From a checkpoint of a small image classifier.
Model: 6.3M parameters, 32-pixel images, arch vit, norm layernorm, activation swiglu, layers 8, width 256.
Training: nadamw at rate 0.001, 28500 steps, batches of 256.
Rows from block 2 of a small image classifier, named by matrix and row number. Rows with one number belong to one neuron. Each number is 500 + 25 x the weight over its row's rms, rounded and kept within 0 to 999. All counts start at 0. Numbers have three digits each.
Before each neuron's rows are labels from the 100 images, of 14848, where the neuron reaches its largest size: "responds to" is what is common among them; "patch colour" is the nearest of a few named colours to the mean colour under the peak. Only what is clearly more common there than usual is listed. The data: rendered solids tumbling over patterned floors.
# gate: MLP gate (model.blocks.2.mlp.gate.weight, 672x256), inputs 86-171
# fc1: MLP up (model.blocks.2.mlp.fc1.weight, 672x256), inputs 86-171
# fc2: MLP down (model.blocks.2.mlp.fc2.weight, 256x672, transposed), outputs 86-171

responds to: teal object; its colour: teal
patch colour: green
gate.105:511478479471526522464450490538492537524508522495507495525452561496507493560478472530513515501466502537531479537521505511481478465477496483476490470492489480515497555498509515470514562512527520511545470513517465481500505506533481513526453476499537523517491521
fc1.105:470525497471537511467484482545479488510479540509518500525528484521502496499457533505488498515490526513519509504560523514507499456509505520420503502478511429518483526516472469513505485492512500485507485474507517539484516519560516533452507497520496530537500539
fc2.105:484487472490499520528506454481512529520493494503505517510457457489488451545467527522491498491488525493531484538496480531524477478488496507484510540474500520529515483533447486505520562481528480523505510513512499460469501501534497502549500537471512513505519537

responds to: pink object; its colour: pink
patch colour: pink
gate.437:485501499471500491483509466522487474485521524510517474471504500520510496475515507507457541495513491524489415524479481498525512522485484469532503517527475514540489533522502513517525511472535470513521484523533497505525508514507464547467503472515509505458483464
fc1.437:485471526493474464484507532484520514497512545506489525441451491528478515552502525476456522504548524517522501521508486491496462482524490441468515521557530458469513522536513543511530502506508506514494473505498507487488516489480508509545487511519524502519470496
fc2.437:493482492483510508519503476509489509520544500478508513534532485517520445519516507505514473480471439489475498478460461503466518517513503486523493464515513487460530498464491496473444536524481520464515512541475513466491515481524493506500505539458494468533510502

responds to: white object; its colour: white
patch colour: brown
gate.669:508491522520501496495497484506508468514500477491509493485478449500490513512486535485489529514511510493547466509489481473471478528443470518530507524520485495557474535491493489552475544510538495468467483489499477513499476492493490497472493543470549498443523560
fc1.669:492508507494519507511472459472516499527519508500525519450500476507466487519469523490497520550487505499558508478488466532511486514472470514528468543502521469530480509530475503501466520521482485484495478488525483515492475465498518464480498513448513508473479526
fc2.669:486503504518493496501469449485513450519527497527512479512447523525455462516503586502497527539505483476581494518475545564506510488515462525495499532517531494536530447564459529503464532487488507515508496485514507481491481473519514517474482511482501488477570495

responds to: white object; light from behind the camera; its colour: white
patch colour: pink
gate.651:527448444495512543511483505497484525535518529499498539480500526495461507489448487492482517493493470481472461494471552487483516470508495515521477475467512507504545502498466492496549514494531520513490449450538491499499489524520514488496496465480506522448475544
fc1.651:538500480512494521500479493505488492523488520504482528525574497464483487509453491523508512497486508456503503462533517464471472508477503496557462537471491521512491477506480484512497529501472487499520499502523474522469468477504552521543532466482475509485499513
fc2.651:475523467564527492508473517543474513541477519469532493485476473488467485463511517495497513505492484517499469512487514496496487511501503464525456483542478492514514567522492471504494492508490500478494480458508531502548507473536473483468518522505503500478499551

responds to: count: four; orange object; brown object; its colour: orange
patch colour: brown; black
gate.250:493528526504535484523403513494510499434512482497525496515508500512504505510527524504489496518497527478515506473501515454554523497499529466508469535491489475468502507548560553474522503480480467459483507521539503519526501466456474542509521520484506535506480547
fc1.250:486533506440501513489533513480494483526516484470487479482482501505493527461508493490520500542495523538544497487536545503473464472530542491463488490518478481477551507498544515491522528494506504488516484506495497545471488517490517504496538521477510491491485549
fc2.250:520483498495507485549433467507570519526554491495468504531502486545526488517515477498503513536496520484485497509495473493524502511483495529530483538539521500490504455552490528503473468492521507474500534535520495538500464477521484544494472517500529502491535456

responds to: black object
patch colour: brown
gate.176:460524516522467504512516513471492493472463491500467520491470483511472534527438502539508482513546500467524457494443488501477505481478494487514437472484491465499504532490481564515526508456484479506504477503539519462523460502504491473549480534479544480474512520
fc1.176:496497496463549507472508514497503523458547497522526500488505493487481481477477486493491484481503496519524506493505490468500465480461525501508450559491475497493515489504515479508469493493502479485485466519521486540481503465502564473498501535476508481495501477
fc2.176:505472496499525486490500550489513495508505537533507509492513496518477483511526537502518474476503501486509511518468542529457526524503465494528485505525547479469499543539513485471499487488519505514444519462502514512508456482507480540466524467485494536480501522

responds to: black object; count: four; brown object; its colour: black
patch colour: black
gate.277:506458526480470502524464526495535460478495491561511472479496503496495492502502512523468530550492522532524495531479494481488533493521488455521480500532495494488530495505490508456483524536489457459479457496461513491503533453473470482470545528463488516507513478
fc1.277:510503504491510507500467468517470540505452501479480494510496544473538512519537496528521470451500485480469527541503498482535448534486546545502541454504494516490473529432532483532472500524467499545517523568515489493525489498507500505527486479521522515531488495
fc2.277:466510495515493502468497508532475515500521483455488454522511525511497528514480487500464541507491523510556450494536543477499533553518496432504476495508511485487505496487484539499481488475499499417491503485504491450484515511487494519531493499491522523444522556

responds to: count: four; orange object
patch colour: brown
gate.229:499487489475529510469457487563486492525553484495516500472487455494463531487534485503521469494529471489547482489541507480517476525507543453506512512503458496543510514524536502472536538482524523485502471505507524559538535524558499474508483466515498487495503550
fc1.229:471464452515495433501476511497511485460506500492523479475522495504489543521500509532500499525505526507530458486504563500514535511519546480479494506527443515454530528493498519496522511484520464499471472463521557523511449486482502461493509524494516482462502477
fc2.229:479541486509465495513541486493498516564521471464477477503468466503499523449509509498469527496464461527528533487505517512525498465468499490518485507491498523509493511526464525480478470501500508490517454485536461472496501539487483526467494494510546467508544475

responds to: pink object; its colour: pink; white object
patch colour: brown
gate.399:521505501476472518523497497494500458476491518510503497514503519488496531550452488528524506530490499488481484496476500471522497520529490496529478520457520524542551485521470522507503519539505507464492545474526539487477525480477501435532510517472535485443498541
fc1.399:499472477532492484492492517476494515510496475501490539510485468519537503468542508525501508474549522492497503531471505514488533425503497506458489497529468498454493504484548472497550499493550478523516461548542497525501498512482523529495516460502538522530504431
fc2.399:429526476523496514532510570519485461485517510491512479475512469540521537522527498458487462474494514464472545434491516527490530508557523494515504469463521488527515483486511500483489503496462492445509488515487462494516515530496519496441567503498516503557548518

responds to: black object; its colour: black
patch colour: black
gate.242:481487491513485489507483482513467491481514506501521515449501464547464549477520490463482516497524539511504506500510464483497517527550518468504517483553480500471539503478533514463563496500524482505498492510493546463503486544456489572477526482523479548495476499
fc1.242:504515496487489488482537472555503476502434513480495468499519538495511492499507511525518506535448471489528479505475461525521553504486493551536526510504508483471516512488501500450446525488414513521533502524528468511515468485548518526477536524475512425508497497
fc2.242:503512504517504544503541536504486534463479513494508511514492530512523474459515453488486460468523471528463507502457409459493535511490506525511499496497493456521462486494486463496499496495521511497539509505486507525508513487514541516514507496524492495515501522

responds to: light from the left
patch colour: brown
gate.142:466542510523459530482469450497517461463453460511480481520521501505509526496520540482496509523526522496467538490468530515519564492505471500507492488502502469496446509501453503484496443506495490518478504469487539516525470482485523522487514549498505508479529480
fc1.142:460515496512445506525512489509492473460432522502495504510498490508485537492471493478489509562539488516479514493485506501524484516493438499489507497502498491539506473499467526508473475483500493505478529530455533477484452519539535495493512475505479490485531506
fc2.142:509509497508536521491456544506499485505532505487491455488499492488523502472490526510519450538516507495528468494468520482509517442504529510524485514489473455501433547553474512526500519520480487466527471480492442500511469470505527498537491508527497486522481507

responds to: orange object; its colour: orange
patch colour: brown
gate.87:528498529484492565543481534489474511441525450508506465552471495498500528528555479498469488523474489489464518472500554525495455475526526482494496489509454472492528505465568474529497508465522496437460510480541510501535496506512476513526525518477473501506517503
fc1.87:514502478501527477471514536483486512526473416478504493531472494473524540502487490517501475535498452494479477526465540509490469502457558497490510485487465479516472473485530496528504531494502466468507494493516496507537481490555506461483486513500506466479550456
fc2.87:509544457519517518467498515510468481509466504501467475471499489477520448480502510483471470496487501507506571472491497493444497517509504490496488501491552505467465546507525461528484531519508493489529507493502482509505482515504535514471537509514444495494526493

responds to: orange object; count: four; its colour: orange
patch colour: brown
gate.640:504476495485496486483474502462487457492489477518479507495506469506497483495530518552520458564501464480497475484513526523497484520538532527464446506477528460476515489488476511513479493485472545516462478471528494511465538529494511491495563509474517492488521480
fc1.640:545465454520512471490478536489479500462489482481471537471487482528500486501517483545546479483507526439488473486513535494479496509536515480488477497495464468512521502490522493485485503481494524482461470461531527512498469509495572454504542537502503491462527475
fc2.640:475528481516527455507478488518491477541527488500526472517495492524505512530499558469521529547544463435523530491512528507497531435499523515499483520554479473504479523529511477495484478500525449495519518540469490493505518503483514526466501500506499477521497491

responds to: light from the left
patch colour: brown
gate.134:514517472483495530490452479488486473489502538502498490466511497516517500523528490477469493503514497497495512483527528502495506484501485490521511511454504492534499486529545482490464453496472493482509496503517480462479497561524492518509538490511509504556547507
fc1.134:500500467480437509480493475525488507476509549482510518469504513549492540533505463532488499515512476504536489481475546524566515513483497493553496493525498500514488543504500523444495491547542476518511501488510534496510468509506498475525508472496518489521499530
fc2.134:569486509506542504549484484501511506479525456506490513520506520523468512465505439519515516505513516503546458500492456529469503544484485482499473527495528502490528539509472489561522518466512556507532498501542501476485502464496517512495495493478508489512466549

responds to: black object; its colour: black
patch colour: brown
gate.358:436494538533470514480482505487492464518479522499531502495524532489486504519484524504488531477503530488484490467525486501530510503488488523483482492510509526480463557513467533455476483516444477512458494532518505501520471491476505483487520496483479541472450547
fc1.358:522493491482471528517501508518502507488496422499499477490502532495517487471536526534503478522464460521520551483422469488482513539511533500546501467536513488480487470463479487458481524511481512488508525480493454501515516507498485504482519530497501489520518459
fc2.358:461514510540500502508505483527504486472478516498489515505513460490498485540468513528502500467498543504487477491513463461505494475472480551469505538519520485470438544512509474495530474496516503509478452481499508510475494531533494532511459525505498530491465538

responds to: white object; grey object; its colour: white; dodecahedron
patch colour: pink
gate.46:474466465534488535497487494465456499489470515494481510522486481511487474511500478482484496498496482494468518511470510445473522572514494464524440493482488488518491537472476513461501478506509458496458525476480543487526451500504481509446512513487497500526565496
fc1.46:524525511479481484503497496507521482510433494512498484508513528492518543478515499505480538510460508466499468508478542505507513490527486548476528476464560494528482477477458508502508479517479447509544488538504466524474540540482510535490508488512519517494492442
fc2.46:464495489503481537502535523490444467529465495456485457517447498506475509512529545506471535491534500505498505511486549483492539495498488474522488481527484465462476501507496536509521496533536467439495512525479518504477492520517501551489488494540493506482544495

responds to: light from the left
patch colour: brown
gate.21:522486462445541501497468505504498487521511495481478496500490477489484489518514525495505512546498504462484453479481474511512529536505506483490531532481501489521505487516495478513475486534517495475504500530516519508436496508520515500480512486478470499469531496
fc1.21:483485506459482481487501494516504424544473476531524490489502538494486500476480525489503499519493497510539468490512477508450488531519514478504508524542458509539499509476459509499459508501503488463471441493494481526486486481472522520514521536476516476469450503
fc2.21:515498518495534495514483483499473457505458463496508490519514486472473499545525526526530500516494474460512522512479526542545517522528503505469506469510461494548535460482477500527445539508516512509516537485461496461504546451513520575489521509498497485472502554

responds to: black object; count: four
patch colour: brown; black
gate.156:529485457491504515546475485496528491547452475546515504462485536482518504527495516502473520535498514500525497531482495519495484478455521513532507518495490548490532498529486450471506485551518525479489512508528498480528508454517477498513519499456524490463522526
fc1.156:528471462492490493544459496494524500530447482545514518451480537491513513537498523503480533539506514486519496530476494530510489485457517518525502516493499539495530487533487457481508492548516524485492529496534506479526493446512490511510511498470526485456519519
fc2.156:529494468493471526509510483520500506502481523523480474557499530558466493499521496505498482521503495499538505504483502513476486501514488515458501504503503488513493476532474477530512498473496476502540454489534488520467505510526494511548509513540513486532503489

responds to: count: four
patch colour: brown
gate.198:465513533536501480483459451508498489511514487495503497510507481527511516480462472512509471501497519505481564516470462488461512533490527474497501498560512498490495503497504485474521524484512521535492517530505501464493459502474514493515489499517501541504470493
fc1.198:508543468496458505483476492510494500513479518522509510550484476462510456521485513481488520557474508510482512487551519489532469489525484489479561505486532509494517484485464507530498497550490500484547556537507525524501508524483491509488514503505507532529503498
fc2.198:509484498535511511469462539536472499484473501524503497484469535499463491497509458525535485496498474509518472499531534492468508506442469466467518486546491513502475561491506505516541515469538526571473449500511496474482528481509508535520433460479488471491521524

responds to: light from behind the scene
patch colour: brown
gate.538:508486490480469461531481479496481516485489529453497528488468480499453528542536484545513510522532490499436508504527523540492481497539513481501477507487482481503558507501506511502485521503507475506513533541493512455508503491516531482507495510490512514483486497
fc1.538:508536497512446502526499535489496502471506534479544478504467467492459566496523497483498538521534465499507481471503537533521497495530481467481497539528521499493559445521520529509472485521490483501497538488517539473471496479458528479540520491490458516489457498
fc2.538:511539483517518497452467463474492500529511437520491536505533480495499524479485489442487487472528506521468507494480508434496497480485485508532462530499515521463494494456486486500496484496529519463475511474515545553497507497498537498452507519443520502507474499

responds to: teal object
patch colour: brown
gate.93:474504517480499553484470457503489521472517503491487511461467511558476506523506532504473523521468507507487477544534496539472496516527503480475469492506483531500532529490547542493495518518511493509535503522497543490495479480517501476481525512461497513545469548
fc1.93:511484494462505514492517496520490512509497547487459537500515472538499503466509520514523508498504487538506515501491524537490479483526514488537459464444538508490477488519480506458500458460468486515511526486479512497506517517524511484479512484498487497503473498
fc2.93:496478476524478481510501494487500469482542513512493537544473496500511466522482501544499487523495539474569540454509468497522566443498517508465540498520489503502487489523480540481482562451505500524519513481507483502497494512472545511466496503541515539489527504

responds to: orange object; count: four; white object
patch colour: brown
gate.33:518456459497521460474440486487495500515486498493518511435479468539489519514495496556461520512542548524529475529482515477479532518499527433492480488480503471505496484508474496455528515506497496498478529492500489453463511519483477491506533510494484546517551506
fc1.33:492525494505471548496506451469496479518466493502504522531530549518514503508494521479495467509494496529549529509539531524488466478481465517478526496498532519522479446498469493536466456522512490492505499482486486509532555494533512481528488484551491514526506484
fc2.33:511465467495549511503533516501475564509475484502518482513437478520460534494499509496507482485519470539509489549457526478517458495455511514492518516510507457532464490500469495509486538498506488523467494546499494500490464498505507468494475508486512459496519509

responds to: count: four
patch colour: pink
gate.117:498475467495477510529534513474407485522534488443453465533495538505525515534522501500493521501518492458502487497487537502473503460481485489510489471532488492477513501502494497474534470498533518487477497503521511477472509532498491521502490488498527476497484535
fc1.117:479479536513493502531490495488479492511494437520466483516476455469507503501527498517498556471549518486496463538463508500506508472521504522516486521507535474490458478521527507504538482480502545506460504488465457480522522489482506518522464505484501523491485487
fc2.117:514490500521485486504574515495502527532559502504521415470520505512486513502510473481492506511462523512474504449478541521490505538467473489475482544525511526508549515467487539520470505456462496518508497501513510459481534548513524521497485498484521527497489511

responds to: count: four; black object
patch colour: brown
gate.71:520503491498511481536460488536489527538470458504480464534491528492517525526505502531507519498523500484501529539473474522499490469479546515514509467517479487468499517474506496528520494479510518483473497535511480484546528475491479540501490526529507536468513463
fc1.71:530454521475508492469519525460514485511541520495540502457523436476522502477479506470520486503467497497468498482492494457502519540506484479520512515460497514543488502504517533506483498510522505441499467473514489500493469546482530503512547480477520483522519477
fc2.71:495477503545470520505496522478556462515518518492510469524471499454489510474498501513524493519503535507495471499495489518539528466497494441482509511495499515550512510531455555543470561490528539503495499455509500531531502491477524504487500526538466519435540462

responds to: white object; grey object; its colour: grey; its colour: white
patch colour: grey
gate.10:478451519487514510514478500496483495454503494485525489508511464516503533515531531522535468526531498530462512492493501496532521531480513447475453513478482495522500479516536468471472526490485524507454552491505495470523451496492499492471528535477464497501523510
fc1.10:510505514520433431497498510502528474496496500504512482486491503476454479530503473475484504481539577469513479518522500457518498482530485522465510494527507487527498507491516544496527481483496498526512460513489476489525502529484493474508487525522542519469504502
fc2.10:546568481524491494545497534511512453512456506502542468474489527476484496526507503484445483493498483450529525511512525556515483489538455486478468468481483455510482502501535489519477493542520503506504508512495501505495501465501487505528504509514495483516492517

responds to: count: four; pink object; grey object
patch colour: brown
gate.533:499491487519492482557453503502484485524517514473510508483493476457485525554505502535497520486490509518533511477513524454500517525513490505513477516526453496509543507507486508492495460507515509446485520543532527482530506464483488527536494557513486501482497497
fc1.533:530464491505532519505514516475490532529481493543499503493531493497516458501494446504476514508489502501539536491508423515496480543477464516472497531472526547449478516504492472494485505503481495454504527529503480532495499475499503491462501513492440494552496487
fc2.533:537455524481454496484490437488514476509491481527502492514538460480461477501501458520513505521508529509526490528503462580504468517489502502456521525493509540491507489500537529520524526505506475575552516519465459513518498499507468499489512515511492521488459516

responds to: white object; its colour: white
patch colour: pink
gate.440:464490484465528484507497501530501524504506549508487548538529513494441496479444489515485488458510501450510491486495498463520456488524551508479466502520509496529483534529518477503512504470470510506517497501492482497470486501498533503478507475466494531466464492
fc1.440:473551526508501530486503476479509447493512476494500479496522526440518501498526538465503491511516498515473481499507548505500481514486504488514494528496506486473486478473532479545435520506503488508505491481522509522473491502489521446498489539527477476517509486
fc2.440:449508499468487487497503496480514486467512494504487495480516484474497516494488512502455474491460541447526516491455505472539498478499527497527531540506523509503526506495483490481473503500453486451501509534450453525521520526492479534489540506535487539461486516

responds to: white object; count: four; grey object; its colour: white
patch colour: grey
gate.79:479463506498489495518457514484485488466521510526521496477501511549509542482511533545505474496498484523488488530426499503482497549478496440485490474486491502523451495494483479440479505508498470516485498506488496473503491462495443505498505496519450501493545490
fc1.79:544520477542500539506486496479525500511478499490488506515509546494537490514447491471478503545502517457482487482480499457460473472533522536500532483463558458509498500472473511536528454522475490487486475498518471511498525515473508473527502530504549504459511489
fc2.79:514540504491494485498492480516454519515491491444480518468500520515462476503491490436472477421492506458505567527523494511509487514493474521534498468503493505526493498449484505497504489540545517476480488506487514499538508498476531497516460503525521514506459510

responds to: light from behind the scene
patch colour: brown
gate.492:487525485482466468503499463540501512490507520496511498538473443471474491567522522517490519553496498508495500508515479514537422500490507498464529523514533502474525494512500497502475534474484497497495535545509488496511501510544476506522473552488499492492509507
fc1.492:503492510473467507508495470491504480531487470535498529540505502528475485518503501498492486464480506490525521482495516521501482480497532478519481460478494512484495498487518527483504559530506466474494521506511461490528491511497475480448524505451558494448532491
fc2.492:496499526509468511505464492478519451510472477511503463529486496497490469487527517555503541534505570499528504509513479547480496482502525512519509503542481509472473514511508538546530519462511507510515488531512496468486490486490519508527505528510503523470506518

responds to: black object
patch colour: brown
gate.404:461479493456462497492499464512469450492510550492498497495517541510537526490513574476498511491486509492532519511498503488453504515536515446524521475493517479454534497468514532486488479549474520452493440521471534504487537512479506547514525536490488506496511459
fc1.404:472497568503509489508504469523502517478536510502472491513505496500488504503504489528554497437483479481490535534514549475512471510502519497509514489506561513481530509506543489488466552478490485494504499504508496534513520523518488516497516479526506504542472464
fc2.404:464511506518481522520486504479490500518565489518503485510508487456477536492528492464512487433536503523473490465510488490552506471474516532474517523509536535439489502499573497468527506473480457511504520518508503524470497536493478473463483468497528489520432580

responds to: pink object
patch colour: brown
gate.432:513500553477455537494491497469507482473468486502512493522511482526453519476525542506511519502490496529499505488472511560476502489524503527514476520550456490518545511486479477536522519476528461532504552543525524493506469508514508461513491514507509506447498472
fc1.432:479482512530485484496515526503477510489552512461504460509491467484482502524509491493514501527469464483485493503518514487511489550489514493500535515538506478526513558501513498532505543469499477475541475504543553515510521485530493505467486492517500452513492508
fc2.432:551509508482551488519533473468490527527455477512542518471488521502526496526486509486503489472470466530434543528446492533484510520490502539543476475498499483490455457465494480508424520529489508504476516520480497508497474496517494490497517544459506503504496484

responds to: black object; its colour: black
patch colour: black
gate.634:469521488518497528443493472532484527515498494503496502522533532514490515455446469516529508513524525440488519464502541482488493497487512463510495451498474522507501469468476483493532532491485464488528511483502488511472486564479532463456537484490474552479508518
fc1.634:531501480516475484544479481505490502428482525485510550495492472513466506498486466518510484499487529490496512485533486502512513514524512478531467495516501509501563511521533493487521489518529476477536498522518527469544461482461479515526535473521521536512503517
fc2.634:495532528513522516517528470532503512499462517504502480470504512477525482523506467551484469482524487508510509512486504524503483528493491491462516512563512552468529497488499499497483499497542504527501489471511540502535558492520463502506478502526485504462507473

responds to: white object; light from behind the camera; count: four; its colour: white
patch colour: white; pink
gate.206:520482481513468534522481518511500529492502550499495548522541508538510492513480479490469484483505468437518509467485502488493488490492510419511517532511500502528492548504498537528494493517548447497530489527478537512496479428491511489530518468474467490494454498
fc1.206:484517524461488543478516543500512480482472515491472500534494521514504488507440474487504511486514512509529473480455565513526544508533513533481517528501505499513534528506495516497501510508505445462499484479452518494479507500454562511539495498457544485468492484
fc2.206:516498457496492525518485474452491479551479505490506482477497462490484476560551531494438541466525500499517502516555475566527495478512484472497523540501492476502502477510537480465510497507541535501474516503507536426510512517512496491543503498506494505541511495

responds to: pink object; count: four; white object; its colour: pink
patch colour: brown
gate.255:514525543527505468502473484498503489489486462508524446515481541506505494473526510487502534536481470511498536519488483502469522531489518501508484496556468476503520520473541482529482493487550452463477469535558511497516526483495500523520495512499539481491570502
fc1.255:535473511497495483503458500524481516487467449498547472450502522556475518478508488487509493515490467536498505510492496516475512557478512497521513494528486490578543497495526457496503501481512482510496494454529470478523490477532504542509495465504511499484514521
fc2.255:498526481489527487483508503488508513468547470483491471551474444497500494519509523516511477487488514500510480441501546512473534505520496503501480491466488528499491463501523494471524530527446513505521505446526470475471481521464513520514544499479537507489464520

responds to: teal object; its colour: teal; count: four
patch colour: green
gate.259:518520489457528522493492491546517529502499493472491494491554463541529504475498497495495487510499517555506531492502475554496463487477536499484519514485443514489553462491543475481540501493520522515528537555528510493522522459537502548486530486526476463484525471
fc1.259:481472532543489485500511516474492468490507477530517510539461543486491510508488496491498510485500465443483474503484513463516537502501459525525486488512562476535414523527459518525475488504472486496467442442486471505476480539467497450513489505480549531515470524
fc2.259:525510480519484481471494510502519527481498488486503512497516515508487514475503515507469501503489536483479501504500481569520530529538478530450526505478552553506504519469518504509485485516464513534499545474491489471536479499519466499522493517513492497517449482

responds to: orange object; count: four
patch colour: brown
gate.590:496459503518542489490495484472489445509507523529523491486518495487479447488503503519523513513533506485480529471466518491490517495536450505473473536473505474530528471501465494511509528470449536506505449486472462479510496511454510495480459553499487507462522489
fc1.590:485523480519494520449468480472491445515507482535489502508479500495447452490478487547493500550525478487512477478499514527497501467519488479502516507479545475479546542505466525512500515484494478489498508500507509517522509510481487504483484530501495506485496541
fc2.590:528523499503537481537465467506500521520462464504512526490477479489515483530533535494509491508490470464493487528496506534516537511499523477464487498523473493520482478513476504532485544520502522550541526519508453526486473502522520543501543495509481499508492443

responds to: pink object; its colour: pink
patch colour: pink
gate.168:512530460486476510483511478496475484477436497506519513493477529458499478514500490488471484502491468489486434526497505519522507490480495516522490462471539490516486486487544509494496551504486476481484521437504508539500456514562517485466500509534477495480475550
fc1.168:534474496485498484521522516534534513499499469513508484473502506506522472474540514505504494467516468488522488525483454465508509531512521515498501520498498526478497487527536495505564523490510480542496538507476487478491476512522500533492501463470485472484504462
fc2.168:522483516524488452515526509553490538475517490512489533500477503533463517485501468489504525490521519508475499509494466481512466499509501538470505500524513487494468484495505548496507475521493493516526497524452545508463510492495510506438403463513510531532498485

responds to: teal object
patch colour: pink
gate.574:471510534496469546505497517530459507503510493476472480588471506507483501494506532475517514529491494515502528505467515503507483477484505526477497484521549479515493454521506493512489477496485513511510527498516458506484519537520519541492503458478531524502514480
fc1.574:508492552469464455508522490491484528485509522470511515451479522520496517518495453477510483494520465503494517521486552467531502525547497515497443474517517456505523465469467516475481514501495531490511495443499530559518439547522512441512469517495517495524504484
fc2.574:493477516503497502558501490517520498495516461492472487519527496461544500510502503501511483480500490441447481496458538503494523524449534480527529532509522528478483520517497469535522489507506491504473471527489528482523522475507503540458488524539487506489461552

responds to: count: four
patch colour: brown
gate.340:521515525461499514462487530511447511525519472499492488474461535503489476518506530502520540535502531511533497506457494496516494489518490515517480452519505473446476509488473492480506501470521532465475484465522489529435485524482516503496506506488520547461449505
fc1.340:477514465496471524538516528509498440497453505496499497540499442484507531492515503511507495528511506485452503485509491518482477467520468468466550526481468517541530489474520494539530507502497511494503514538470496480535560497486465509547498488496467470481501485
fc2.340:484468495491511485517512548505484512512493533499518509485522475517528523470510478553554526509481505522451489507521502457482493556516492480508461455475503505497498498442527505493487472540480498476508474551499504513502560528486504488487501477499448508549536498